{"model": "image captioner", "dataset": "rendered dice on a table", "train_examples": 145000, "image_size": 48, "crop_scale_min": 1, "horizontal_flip": true, "tokenizer": "char", "vocab_size": 28, "encoder_arch": "vit", "encoder_norm": "layernorm", "encoder_norm_position": "pre", "encoder_activation": "swiglu", "encoder_mlp_ratio": 3, "encoder_head_dim": 32, "encoder_fused_qkv": true, "encoder_bias": "all", "encoder_qk_norm": true, "encoder_layer_scale_init": 1.0, "encoder_parallel_block": true, "encoder_inner_norm": false, "encoder_patch_size": [6, 6], "encoder_layers": 6, "encoder_width": 384, "encoder_positions": "learned", "fusion": "prefix", "label_smoothing": 0.1, "decoder_width": 192, "decoder_layers": 8, "decoder_norm": "layernorm", "decoder_norm_position": "pre", "decoder_activation": "gelu", "decoder_mlp_ratio": 6, "decoder_head_dim": 32, "decoder_fused_qkv": true, "decoder_bias": "all", "decoder_qk_norm": true, "decoder_parallel_block": false, "decoder_inner_norm": false, "decoder_positions": "rope", "decoder_prefix_bidirectional": true, "decoder_connector": "mlp", "decoder_tie_embeddings": false, "init": "trunc_normal_002", "residual_init": "none", "optimizer": "soap", "beta2": 0.95, "learning_rate": 0.002, "beta1": 0.9, "shampoo_beta": 0.95, "eps": 1e-08, "precondition_frequency": 25, "max_precond_dim": 1024, "one_sided": false, "adamw_lr_other_params": 0.0018, "max_grad_norm": 5.0, "max_steps": 6700, "batch_size": 48, "epochs": 2.2, "lr_schedule": "cosine", "final_lr_fraction": 0.01, "warmup_steps": 330, "weight_decay": 0.3, "adamw_weight_decay_other_params": 0.01}
Rows from block 2 of the image encoder, named by matrix and row number. Rows with one number belong to one neuron. Each number is 500 + 25 x the weight over its row's rms, rounded and kept within 0 to 999. All counts start at 0. Numbers have three digits each. After the name is the row's rms in percent of the matrix's.
# gate: MLP gate (encoder.blocks.2.mlp.gate.weight, 1152x384), inputs 128-191
# fc1: MLP up (encoder.blocks.2.mlp.fc1.weight, 1152x384), inputs 128-191
# fc2: MLP down (encoder.blocks.2.mlp.fc2.weight, 384x1152, transposed), outputs 128-191
gate.85 087:462513584527472493505504495504498495492480519529488522480524501453485513466513496489473502501488539555468481484509491488510541487537488517507486489497449534460496461536488507505513500467517491
fc1.85 089:543530461524490529506453496474466500463545513501474459457491517470523496513496500493522540465514495525521496522493440496545515468447482537477530523498557531475500528511538464503503538470505510
fc2.85 086:495464513486485503482495500493510475484488514491524507515465497485523473506470486500485514534513506500494496462497484493468500481496483475477513458530499503496560488462485458518447469492499517
gate.86 084:494458492490491508496472437456517523518482535479502515515546512509464442475508537517487575472488491523460502503461539496497481449461503501504528477530537485493483479465486543503480488510511539
fc1.86 091:500487534535503491469482486493479510483474568485536504499513511521468521559456521491566535482521483467472462469501515491517489516491497507512506530515487522526465473499504478491499468479453510
fc2.86 099:526480473503539484481479511481523501472532496520519492477484494525488498483489479514533518499517558497470508470528520506516514533495513493444482504476471511494501457501526499467499486559509497
gate.87 105:465475486486466515505520496502529506524546477527480510511487447519463532517480491459539502506515490523508480498486524502500499512516443512538491488489506496515526540532514476527494517498484485
fc1.87 106:499522531527530464466479500500457497440456514506513508532498547515535528468527482567499495494475496487467483525460460478519505470518491489493501514494504495509483475477501446472493522496519520
fc2.87 092:441476481482494544467522523493480496589512447489539505510467483473508523503483513471480532476534479507537514473504550525535572497548518519523517527489513524486524483504501477498530418502491459
gate.88 097:552517473541448473475506453508519524473489474511504473448521483509527516470516522484561542540477528485502488471498489477525524483508504537486496515493482524521482547515548533506509496487482525
fc1.88 091:493513491494578516493492486467516556525558529532494473471467501521497491512503494534510494478494526478530519515518486524466523492480490447505468530507494474477495528495499491516535527512521463
fc2.88 101:457505520494505490515540530511507509517515476489542505475559506504463493494521520507521483489456537506477537503510528455503520478533502515549478493518478502530510494491493501512481480471507515
gate.89 098:545532471473487504519483475499473513508553531519498495556510492530462500450503459511505486522488463427487494474536455554488519469508496503525500505519504487489481480503510465513486516499529512
fc1.89 098:474520535474506567505471527504529499499509533477504534486518509478506505487493469526489535507527532528527463508451498513486467531503465516518514499524509518494458488473468482480488434500535501
fc2.89 099:494519466477509496514483483479540526569516502464498557503474513524500478548483516499515508475480492469495532504492500464538499457516474471485509526464549476463500468539459532491515471481505497
gate.90 088:493490544498477508497503472468461482503535512462466508480462497536514464495496481485474510495499553512487490521483549561504489458494461488511495531477509527526528559529492487514535466526506535
fc1.90 092:521492481469496483494496511540504501515523498477508478518500500514529509512485510488492489492522530484472489519528461475510521517469499491472531463444474500519467462509496471496431493498490490
fc2.90 095:504489513510498519479475517484507483484503458498528524470508563528493493500496486522520492498478525492498482497507486533515475467538507491471510477491511502486491515487506454478496487485488519
gate.91 089:512476543489497482518495539445491482484499470490488473507497514498484457487517473539498476476524524482495533503516505514526474502499486498515448507514501484520523557544493529485542474505532503
fc1.91 097:482494500502519493468499522503463507520472450538511526511490508465494519502538477491508536495539475466472490517496554475486518519526518502489514491491517485471507467481507523484477498522505492
fc2.91 098:511526505505504496469505492519541495517495471449508504483519549491531510533507488497500526509503516491492521505534503537474459490455516504500482509460484503550518526510470429523515520486469468
gate.92 103:508505517506490489499479515511507517525480495487548493522453469489501479498440491510501548513501501427505477473534518535503459514492532452514482501484469487520535556425514509506514467512490584
fc1.92 109:479525498446540480495478503489500513481486527483509477535460498563453522526476460520505488500475485454494512507439525453523468494516465490535519506493539518481496469488465504519552481532502559
fc2.92 102:521473528504483467499471496447476518477511514506499478510530516581495496464486507498450507524482512481529498462460542504475473505513491484518499488529495477484441527490461531502493500475478514
gate.93 097:508537488497469539510478502506498453472511516457553495500541484495491495535473521514493529468508528468494464500527458524476491516559483490469470508532478512432498516516532561486479468516498494
fc1.93 106:483507510469510498511495488505501488443501511441499526527539486530477509533509460487504491521522530494472484511490468507517538491525458523514498470537495497417495494510519515523470476472512480
fc2.93 102:485506520471481515505480491452502487482456509511501477552462473515494466500493510497482523499498475489537494520514498536531516492528492499494529487457523515490507473529515502490510552530492494
gate.94 101:513547482534523525507486457489509510473593506495492464526490486499479510458494524487467480480499477523548522489541507478518493518487529483436459504480527472534519490491515522515478510487495539
fc1.94 099:515531510498451459454465509483484518462521505544476497506478538554524517516544541504521463433494500507500472539503497532451433477489486492502479514490441485497452493476509474471513507531527518
fc2.94 103:481430509494514493503519530490521511505526512480496499485520514501549466524463483527460520505519524497448497520504516521510507512514469542512476517486489519531480514482530502484471523496509510
gate.95 106:487432486479550506526500476507486505500479515508496486490481496471531484484515450485458486506482484496531518540497529553527529467490470565521497508482533493457523488531552488489493488482498495
fc1.95 101:554513479546546527505503470516537494542467508483512496498565538495479477476482490482506513529500449512531477467519561496503491454513470513474489505510501470530480464497486487511471501496518488
fc2.95 102:495523507534493567492499487492501498546538433532503474509498536514495505549503478479519496512461483461492525522512491508539505459517531579498513476503531494503515485511508476512448487532520507
gate.96 099:528549533518528489475513509508526475465470456497507509505497495468473510486521476559493525481515479485527526522508475486482464566498487482468505482494518467539475535489484500505495508485524468
fc1.96 091:428519510506457516528472485469461531533484450471485511513490471499509462464528517508463528495475476467498463443486509485510582451504547494532487531485497541429480483499515491508488508505462505
fc2.96 096:493535504492512485519549523489503541504478511555501526485481457498536509485495535505510471540541514539505508527476490522431509509459438520500495467519487490535490534510502477470528531510503480
gate.97 099:551496458478511500517531492550540517487534457539508477496488497506503528502486542529457519534512490565538462507496494490538502490495467498484518480465513517510503490483551484497533475485506575
fc1.97 102:492516488504525478547521522443521514495493510538512513481487486510526529530468468508513483515487485493536487511462509495512498500471487499522504482465485493553578525492516470498494463505501510
fc2.97 099:473473489492515480515526517507491462489508524473533448514504485528468510532487513520476538467474446450520517529532508531518549546532512507502509570498498537516501482525479471513457504509499495
gate.98 096:483497503476461494516507480444515472507460489509513511499493481507514560550501521504472486518498529472505479523475542458496521488505537497524456552500509486533499519514491493491530541509466531
fc1.98 096:522469492517541497533517486554492479504509494499505500475468457459498536504469474493493493532470536483478491501478550465492532485513502484509502492463485507501497521497508477509479455466509452
fc2.98 099:467486485512520513496508510491502486506457462498491501523474513461472472500480484499500482539538456495486485480508532476473470512493505475481530457525515470496530484509473539514471478500463509
gate.99 096:503554559523512491455511552500532500454482459500494515508531504474458513516496466575490513477506478464538512532486474476485459543482500476478495480483517491526479533504510487521514493495504471
fc1.99 085:516497495481527479487538532525528495476506526542495485484492493488469513537460491486543462507508550531531491536513484520490411525508463522466490524514504458552535514489481518507538484516521499
fc2.99 096:510486485522488505482473493510501445485524491451510477533507546506447499507498457511473524456486507486480528472536500491580474489533556471509508484487519507481497489472485507521477480506488541
gate.100 106:477501531527488475493505487543498489520534507471560508509504507481517523491483514511574519437560483487482482490471514494446474526525502480495471517489460506502498503451470518490459497546533472
fc1.100 105:543502491495521503474469493518519523493458515549478542517521550452521541477448520534531496538472522564470551490482530472514508517470483486484476518495485512517500522484484501440516455491470529
fc2.100 105:480483526521515504491474530484510480534481509508511548504523506510512485469525485495513511515468542508524540501532546506481500477493494485572504532484444465520557503500461486534506488489500493
gate.101 090:495486489544488546463505475465520512474485487536493494481494493522490515498473471480530503506524475456507521549492513498479526499488472482489483501542491519472510509491473518531497501505537472
fc1.101 096:504492537530491520495538514518507508518493495486512485524534477503485515495548473492498511524523486532484518484512488498493441487487539513475527506487465470495482484445493486461525472497491483
fc2.101 095:475474521465466496504480463469505487503489474496494502506453574484494516512517535494545531488510481538482502551497493543457506511490515478467549529513484473495521517506516524553492478518498477
gate.102 109:502540516476509525520452481523516490500526485549474557449502506459454445510487488485514502495509445507527498463534486522497535482491503510515536498492541543454516512509520522524472459530508537
fc1.102 105:535527494496527477496468510510504487503536479514493492515534499448475467495512496522461546499477470481539477498482502478514463481527556475479510482484540509504472504536514543524466467490495505
fc2.102 102:526500527486476488487522479495458503487492489520508516448503497504528520492484451486497500528488502528533511533512504527523507481492480492519522549536520513498510503512465434506467490485456487
gate.103 104:570506507517467530453537477544503530490518481544501483496490461529455517523514487492476510501490532510487466487501492534481505476511492541477513524482488510478500483506490472519461510541473459
fc1.103 099:520511486497535471492495470495472464501475494511507475481526513502521510513522515489528510521518490495508505557485502457504520501487482512454484479500499514522498500538528510463498516485475510
fc2.103 103:508501518476504486489499536504473479504513505522440468485519501501531528522500500503491511487457502496491492529468502448540516519483482491460514469500498467486460454507496494489467494466486526
gate.104 095:534511477532497486515469521516515480491503514474510552522503494454495498493523526482503518504561471491488483509523514526504513488521493480514521518488491443561506468504484495483480529500520500
fc1.104 099:488516483492424483499521552502519513482475517470501527508531486462481436513538510531484488470474510497472475504495469466515501501500530518520504519525527522506489523500489498490507528495498435
fc2.104 099:553588496481518523480518503505490478500520555463543526509495492480503452466507489524451502486458514513518498525534500512523570478492518511487487492534499480519484512505469511481504502499460469
gate.105 090:512472505510494511428529557546509464509513487526495483505502501539514499490486449514512521534478464507451502471471501501495554490504499460505504490526490528490502496492497445488451517539542502
fc1.105 088:515471473480459478512523485531542467520510465528506492489549507560499504493456487529468513485492520490480536512447498502501512504497493498503463489500490498487441495492485468549518473485502523
fc2.105 088:538502527492548481459495537485503542491526508500526461479488468509493497478515478537493479481530486500464504506509500464494527509505481525493508488503485520517487473501500504531502488530496510
gate.106 101:475472499498549511544485483483473510526521522477505492508497504495502497478506506498485474474517522489522483501484451468492500500504507442519530467552453543506499467516549515533540472500444493
fc1.106 097:440542520491486506460492513495501477527499470529523515491464514478526474523513529505508501513523500493522482493468471507504514510507518490500498491461495521482479504559484501487505495490542485
fc2.106 098:501515494499490510483495504506471446535480506522479513498459495511510520518496538486491494538469545501493529514473537548498472485477504481520493530488492504515506509414497564481517521523487531
gate.107 106:480515489470522520528533484492538475505514487501501529529479491517475543464512551508520525499501467490498546559496481515483523528510481491517505515542511440494472474523500474473464493518516514
fc1.107 102:498524519487572478533563510493502481501548510525499493527504537483480507432535477499524547467491496477484490469527478503510505483500489549513511497529539458518474521501515518512477486506493485
fc2.107 101:447468543496476519522510486532499521534470509496525500516488508526481498518498495509482503564468494503485502469552494523505538518522509493528511551494529519473503503528478520480473512472533460
gate.108 107:503519487503491481479498496485477506525557507521499475512540506469474475515474481515536458476498486478499481537514544472512509536536485472523474512462501479486485486493536496480499476514511543
fc1.108 108:502518478453494455458475495496503515498494498514502538551476486476500478468506494512497549498546525534520466510536514503521513539468555476490503487532552481480478479465534494479497511515498532
fc2.108 108:509487466510524521516492485484524474515509506498495476475522528502462480505543508470461477483532509484493504519489517493491512493462505546449485498508520492512523525480493514473477554502453474
gate.109 104:488472494480496502532533516489519492470548520472468516524518468532515525481440491495528532520505564524555482518506531511501509452466545488507488471454525490503488469494504501503526512478514535
fc1.109 111:486497470482495512545494488491493510507518521459497472487480467461514494478507494505534485508468491516555491517514498455499527488481493483482533469500470514503477565509488524517507455506488484
fc2.109 103:496458486485526462512514527469532502468500478517477476473484509513510508539494523503476543525528523507505511497515532508501541505512507554500512531509530502527538521511488501485473500509520526
gate.110 100:479467501459551501488492466465505503520567540486497557516467517444502497509480477510477505445502517507481527495538450500549539501487523519499539527554528457476488506488501495528502464494485541
fc1.110 098:470491506525528526529528509504520512504509483520514471480477539493470494516460519483506502525512465445484536504530516499536512480551458478542480511472474506482476503558495532531509500522504523
fc2.110 095:459468468516547507497482516519489500509497492491509497497471521501505467480481479515490473510513486503534485511458518483495501498480526482533496487496511547517517506544507538464487513525536501
gate.111 108:485529535516484506503518526486486479494508522471515542476532506476510530477466510476526468441494463516511515466511467513506491506484465509519486500493439520505501543490506450524499553530522512
fc1.111 106:536505505480495580488482482500555516545509523494506488483508482512517514522505504490502486485505492500508537477458506503522509514475545513529549497523505491516538519508512495493472519511539517
fc2.111 105:508503541521516490494513542476529489554496503526532509526490519515530477453516496495507482550480519479475494510511494499483503537488477539515484484499500507478519495468515490459512537509485503
gate.112 104:483512521511489468509477462470455488467481522492508468489517493474484495504463521458517527510498506510498488491504488456482453521516499504517503475506522510529442474498540506482470512476551526
fc1.112 104:501513471459495500541522498499509525534469486512470560477496484534518500478515536447511547483511450537533514505507528467478494473481549504523519530487530504522461507495524534479475490497461534
fc2.112 099:508448544511495489585508518500505542484518510491538442534471534474522504518465490491427495464521483506469478481485502502497471517456502477490486546563543509473490481512504537482490542540488512